From a checkpoint of a small audio captioner.
Model: 5.13M parameters, decoder layers 7.
Training: 17700 steps, batches of 256.
Data: trained on notes from a synthesiser with random patches, 58.0 epochs.
Rows from block 9 of the audio encoder of a small audio captioner, named by matrix and row number. Rows with one number belong to one channel. Each number is 500 + 50 x the weight over its row's rms, rounded and kept within 0 to 999. All counts start at 0. Numbers have three digits each.
Before each channel's rows are labels from the 100 clips, of 14848, where the channel reaches its highest value: "strongest on" is what is common among them. Only what is clearly more common there than usual is listed. The data: notes from a synthesiser with random patches.
# convs1: first pointwise conv (encoder.blocks.9.convs.1.weight, 288x288x1), inputs 72-143
# convs3: second pointwise conv (encoder.blocks.9.convs.3.weight, 288x288x1, transposed), outputs 72-143

strongest on: filter opening; resonance
convs1.74:558560412479557545493473502459457583557517485451413524496504626551461530524473495609611437506529453523435409458520468421516496490493502562552451558459483424529553470430515603538509440417576501514597527600474540598520
convs3.74:425468473503427482497556453435543587540487455479488447480535378490640496490458396427534475479415481551424426457530519485475531575529535516459576546575437526516477530426489448539542526479586483542418424505520430440630

strongest on: noise
convs1.283:444539541596577381528545453462486489555454571510466463473506492565546473506507491429515517452561506477440541546499505523424463497516486448470531487522476490466481500584449435449499493473487434460523492480476499457475
convs3.283:600577521461429574546571491552484592513480479527460443395491478486500554556577397535503490597438513505489445512511581474488517549514518533554477518543558492461578495473411578495546585474472483559407469544437541558549

strongest on: filter wobble; high-pass
convs1.286:527518506549482491469525521515513614539493525566560476462465516499465537436511488500450485563438461461477418425560475437424513516518584652490522451494459565621470443573469480509443458498505485521501547503460453444489
convs3.286:500439487529373467542480579469574456511545546480420444486437362520479564488468501577520437490400534467525457495475432425446462459495529498493529492567451554503498416468416595514432569458548452421473527571529425526512

strongest on: low-pass; ring modulation
convs1.76:504533485474553469554547548453449490545456413500590553581563453518446515523481517478515583531430498520495536497478420478498518449506499490506433525501547383463525407481556507503480418515408488479398426518443456516473
convs3.76:409458449533502454583476511444382534490437397595539492382463501477430468556446561602505444525455459447496471483524468437493501538470502390533533479444639477400534484479484485464468480479536531544426521451492468418548

strongest on: noise
convs1.252:538410442563489610419480490518494544424530492530444498506486505506538485520526506588500429427568513495448620514482515558557571526644554543498530428498445527593519485529502483497524507496532555567532520566563501526586
convs3.252:565502602533450455526520505491499420488491571508538463533470527457445552528460510462488529507422478448569552513436626518517494568466630625512482485398468562510563494632478492444452486463602526518511487525536554474475

strongest on: hard sync
convs1.107:522511566512581521419517515506501510455551533439448528361519488442548457555447468470415512505560496542485433570560514428498433507568447452579548554596465468580472517595478481508486453456443400465506531522559502536455
convs3.107:420544488492473443449541432478533504501465473540506520516487501409525532494520509433445495466436452453419497572452451483450470407492503502469447482531529454419531390431458551404465518466400535484536436533436512559502

strongest on: noise
convs1.153:469480518539526523599533486475523611494402563447487457436552511454535541479475417464477433470517533432559460507422473494491588537422604597513508514463484491538576545548551554449516401483415532505555504548499507474557
convs3.153:618552472486436483526615463484513635499562449462527550472514453487513432486476484524556470516447543439597426513479483529515521480491555510492411498530501499482447470419555430479399533468512571508619479570490424462478

strongest on: noise
convs1.199:528521528530587529526498502508459447470540507519444425543551560538449527418418379467548637366511497559431460474518570465439474557539570519509475445469588499509562546451452463528566482381538484541567468524574511580521
convs3.199:359509560559548506430483410429522462506494612511536496502490490584460532467483456509437568473509497406543608491544511540573529476506510528507534523466542434608514527475543451562488530530550477521451485581543488482526

strongest on: hard sync
convs1.127:502471511493423504502519427422482584455438450525470551531514443521493457472485553520571458427551420519483466465547486545517370454505549492477523488566469436539534486465453468510432442643519460440486546424501400568372
convs3.127:529378512500483485460513509441482521438581579496541608544458541470568488485314489528516455462503510535548554475494476498624445472474511414555441478621463505490559525580460509498562511472528479526377531523475490498519

strongest on: no filter; hard sync
convs1.129:539535399414521455429487565477477486546473513481542431556509576450446529360444579491495407582572489554480567495492524618530362450450548524477517516493497476519497582504557564524509420566589475607492513452511482563417
convs3.129:535507510512506504466458479495532511546433466483497633409553427514472487468445392495487464422421485569495569591535582455499536528518482444514464484474418549472542467501448416540491509463513491506454541495403473426469

strongest on: pluck; echo; filter opening
convs1.53:466480567498464455444545586372492513578538508503489527534509433596486541536409564479437467572469481521631458502474451490601550472471505523466479484414464523568495471548528407436534545408558424467476557534506554345542
convs3.53:527578562532552575394482582584470446461441560541589552511416362515477516551514501579538442513543526457479535508561597559555481579540541547580536464417547468513463561507554460479427480533578535586511519513529462560469

strongest on: hard sync
convs1.214:565363504492530479563581617590450446531513541503485581520573529437557477486526577497593524489471529530478466546456514463571462471535406499462615522487552478473547543551570465546491378427456478446531481496558512552500
convs3.214:529515516403507492548567435512593521543555593451480460504418525546528455431619490493520490428418534450472463507514547490488574461522478483583405478386508572504505540448465530468486590548461601406472408487487506433463

strongest on: filter wobble; notch; oscillator: hard sync
convs1.32:476475475448542474539626477508477537418445499476436421512523596505530522521453550544475536509534526503440543410486444471615540470459441433543507474550475536555533440462468522507434542525578461418516578410562518552459
convs3.32:542486474542509445521548595514512431495580497532451474548552528495515533552476497497590507479436520455544554499584429504579516508494578450549396553527470550553465506519481481365568472511511534509498599577489503514477

strongest on: filter opening; resonance
convs1.203:538490473428543525533604496511389429470557480559497498580574517509559487459537502499430605511405483527441499455513512509462512486451453560539545468476577528586484537371502557575489432474473556457571483629515483448511
convs3.203:491445465499560506484425529551464490459496443554627457526530425488563493466527514596478507430555465466539485631542395573531443414496492513464403413510552510614508545639530511464442458469471478531417466631570467487507

strongest on: hard sync
convs1.264:474524476495517454497569440511560456491457503462534445431507513540492501608431490538492526466503451505501548480485417557481494451516427525462454443391508498502434476514532475508462520545480558485451478503511534508477
convs3.264:571466486424500590550476464474443530509494460475626525442443417485536487482437551575473437545530496523479493416421524459540486528548500531474491554510435448490449539523589542504565457566485501556555523454503486499460

strongest on: pluck
convs1.22:425510506476503530486542487460484411459504555527433475574467541472542506511470569522466464472549483470423528543519467493516457499504457461426526564541518549492484503506438477541547495532541576535469485520508495428609
convs3.22:541571516443499540501451490551544566545531479457538553542514498478508529544489497468479500450493575485557558534431480478472428460455437464436557461447485612481532528487578526499557453471462600512407501439589571510372

strongest on: bass register; filter wobble
convs1.131:534549482485466425526506503436517527503563559466431457495487569490497560547452452517496476595536481549478489510525461419508494524465385520424527549490506519425451512464588557482530520594542509493527516515572566465418
convs3.131:565465431581415482549466501577428573407520611451487553486597498458482520587524539516450479553513474457475528482493462559555454491496461608486512556395504472472369549485503430530544464483530525540495448471504454478491

strongest on: no filter
convs1.44:457544544594456472562520505586411504511417433522460480492485492487470555509461484453503526518522511582577392405461492469485575496540512479501551483506437469515479473547512541384508556607549493408529506474521520495406
convs3.44:517506556497449584452541429428534559493541531447481478509524555530564478505465477528543510517472466550520489530481626503553526547534433505412475480478578536514473571628451523578490499457503479562555387506489477575493

strongest on: no filter; saw
convs1.81:528561521513457461473517457475455481557513515423517459486511478562518465528451520547536526466469461482465535541483492442583487374624546536516409403520417374486460481544429573486513501374490454507528453406500520467462
convs3.81:400473526385534521514468537488540495567438482447568590512486521566490519463529462475413448519450500508588474421513496486475449552477437532491491374449538527541442561450369503474477441542486511460586501488412485546491

strongest on: pluck; filter wobble
convs1.241:456522563493588549520463563556587449468548472522466527508464462475514483511445434536486556451468455488490498560549600558646440498518508463524468503514449483512507600572398457500456525516448487543476504428541503423567
convs3.241:472421480552551587512496525586436460467461513569411561520476578537521558488659519459479448368525478474532410471514514489504594504412538511507512451474455473507501538515567464542527525515506418557490432498510562549449

strongest on: no filter
convs1.156:448567516477474497509570431485470552466485401497428543434474498524493466476508448489485552437530502495540499569483457432473459533495487526467485480498538508445516421473435434485564474486521416540541442491480470483460
convs3.156:561408525451508455459526544494457544512392505494575464492475562523490483512484525558496438452439524597516522493551466515438378523470547431500524392518561554553439476486529487465520569588576511471555422531519475540464

strongest on: hard sync
convs1.160:436419472518548539498514574460456522549532585511429488523513469483451421402694554478475566454558438484553447492504597554550512419493558507482495525468420641514432513414495463541433453473518405538501484445510489486448
convs3.160:460477477505556549415584566547483493516453596431551433476567469566555535555600489431401537564502469444526524520518435475467519517582490426488583566400543552433494451504496492574489467543424531477453485479532486499525

strongest on: hard sync
convs1.55:462409495436529538502460545504448489459578559468451453500521488464467495531399477480526449518518550546411503478578494416542492513468488486505523494552559609540448524497492450578466455574507429493505580511470443498362
convs3.55:432473446544525433435521526441469499539481450479563548555565504412462493445424486464521540475497498507571468473514439551493465496558437607456562476522593571553592450565483469482495530505484429461561540549572548474449

strongest on: resonance; harmonic FM
convs1.109:436487486423477552472534728421481503489543508447500462522507557494530520457555453523496466561460571501522453474479457418491551519560468518531533569505437529491479548532526573423466402523596564497549533465475452547553
convs3.109:526549530456521478396490385436483396514522504564407480465429420433477461458511556465417528538456456491456501551450434408487481522500440525465469574510566431404521430457548533521465488437485465512484442511454347553487

strongest on: low-pass; filter wobble
convs1.184:438434609433408477572510499576477596600565509477482480518451533469448527458511465480471490565536458490508415514442411550521604527529440488549576429520525416535405426525538455485448581570520419507495494561521537464434
convs3.184:425526466489562467572439451466445429630513498504585532522493512487550566524517584447503468431487476530451522487458542590605458494461509520468452528454474431607557482514477502514486456488515496491571472488493444500506

strongest on: noise; filter closing; filter: notch
convs1.228:537534567547522478524541439483461562471555530531462467452507498433466659413534520564586465381509406540533539518551478453498490568567518383571534574562528480500592505485507387543456582520459513471526517459530541530491
convs3.228:485557545505519456436421521452580491496478516527462417555541480486474543482500457415511504467468605445468525572457469517514534541558578540465346548489482478457556452507468432505487512543426515429512513598553490558529

strongest on: noise; notch
convs1.165:520449529454429599512559543434486551515495495445477471507560478466371492478564515608577481490549538540501533519462493392548526509427460547472544510502582553518518506519516483531530547461496499473427506508514539492416
convs3.165:551448464482527588556501492511541497429515597509581522546532534577437493610504509503564577457498491536540490477488516496568460496516563451522396555579479528606521511509567551555531506575521440553524471417485571516526

strongest on: pluck; triangle
convs1.43:477457533451430513361559519445559479476507509506472402506508578473542513501541534530503514474544463500569489468502500536442446458450504440552475481478437534507496572554423460514480316494522429497509493605484504484429
convs3.43:522522589610525436506559502480473537547463522425472415471509479529462559422462511530523565563533518428536485480580558493508509496521536472496398485558564564420527598513470434481469504505459511437517480534472447390472

strongest on: pluck; notch
convs1.126:454541531523569461422505496516543467592501479561374512432504477548550480570407459547471457526568433538508525441498555398574467480523494505619458460471412552522429531531487526428505468503480499570554446491520577415437
convs3.126:532479461463462551469488531510432579482489419566403497540431505491572458431533524546523575518470559464497473495557447526451526486513550483497437500494426468531575511500531563488371471554540669493483600485472516377388

strongest on: filter opening; notch; resonance
convs1.233:517544417514502498613454576482464529489527563499546517549477513497448409512504465592513507447563494493502496461501460475489478532582499493516324444564495442535496465387536540475539515505505505421471507502501449546494
convs3.233:433510438537532566477637590501477474501524440543509548544500641533553438431503525619498476503483470463534428479507493440488511528368529431462499421512492444400590451512505434468399479466414523510507519448539437501491

strongest on: filter wobble; drive
convs1.147:475541537420489500449556447496464495542479425633563465597484479550424474382506503525487439479496536545502496443483456540534513395464422485520490457506582560476528520557483552546558492480533531518530511518524642412570
convs3.147:516490437515509528490502539471498445520430501468514533455449438462492486471500592519539561476554539479547472400585450555574507499625401490506517476485530334489613456464483504442535562486549496586462559512564562481465

strongest on: bass register
convs1.261:578520547514613514392496541512424522473587498376324416411536550497536445510445477499530478548594471500545472509568487478482503497503434523539454501518534528476459474469496510486531457459490465510534504559532486606461
convs3.261:586609489468593580468525578542488470519494553458353501507634489381554548634580472516470509455540517487536505570445523487364504490494547475501436466543420489472536480519503511515518472513535499480479509533458405500607

strongest on: resonance; filter wobble; high-pass
convs1.164:535558399412394513511526375496476510462579503493549492483545491488527536480638426520556538536580515500394490485466507531518480479502552582448503519414540497529572434455491580502542551501457563501478530502527525430412
convs3.164:502385444559451473445436560582469498456628497446442474625446479511478498484506537464544463433467487456502536551583456388489488609473432503515544512542461521449474546541571523484511437447496543468514511528455541492464

strongest on: filter opening; hard sync
convs1.222:527478608478554458478423559581510562558528530494571603428520480445520503470559453541485526553546557456545570550483504475535528480517528515540527480579530539457489573455468501391375520447462429502457478507455498473502
convs3.222:465608515567484531526489467613472523464555457472495479469469555398518499549319548493492469523500464504493574483497405486540458457592511511473475622500491626445471590557426450483505486504459492517539492586438442507437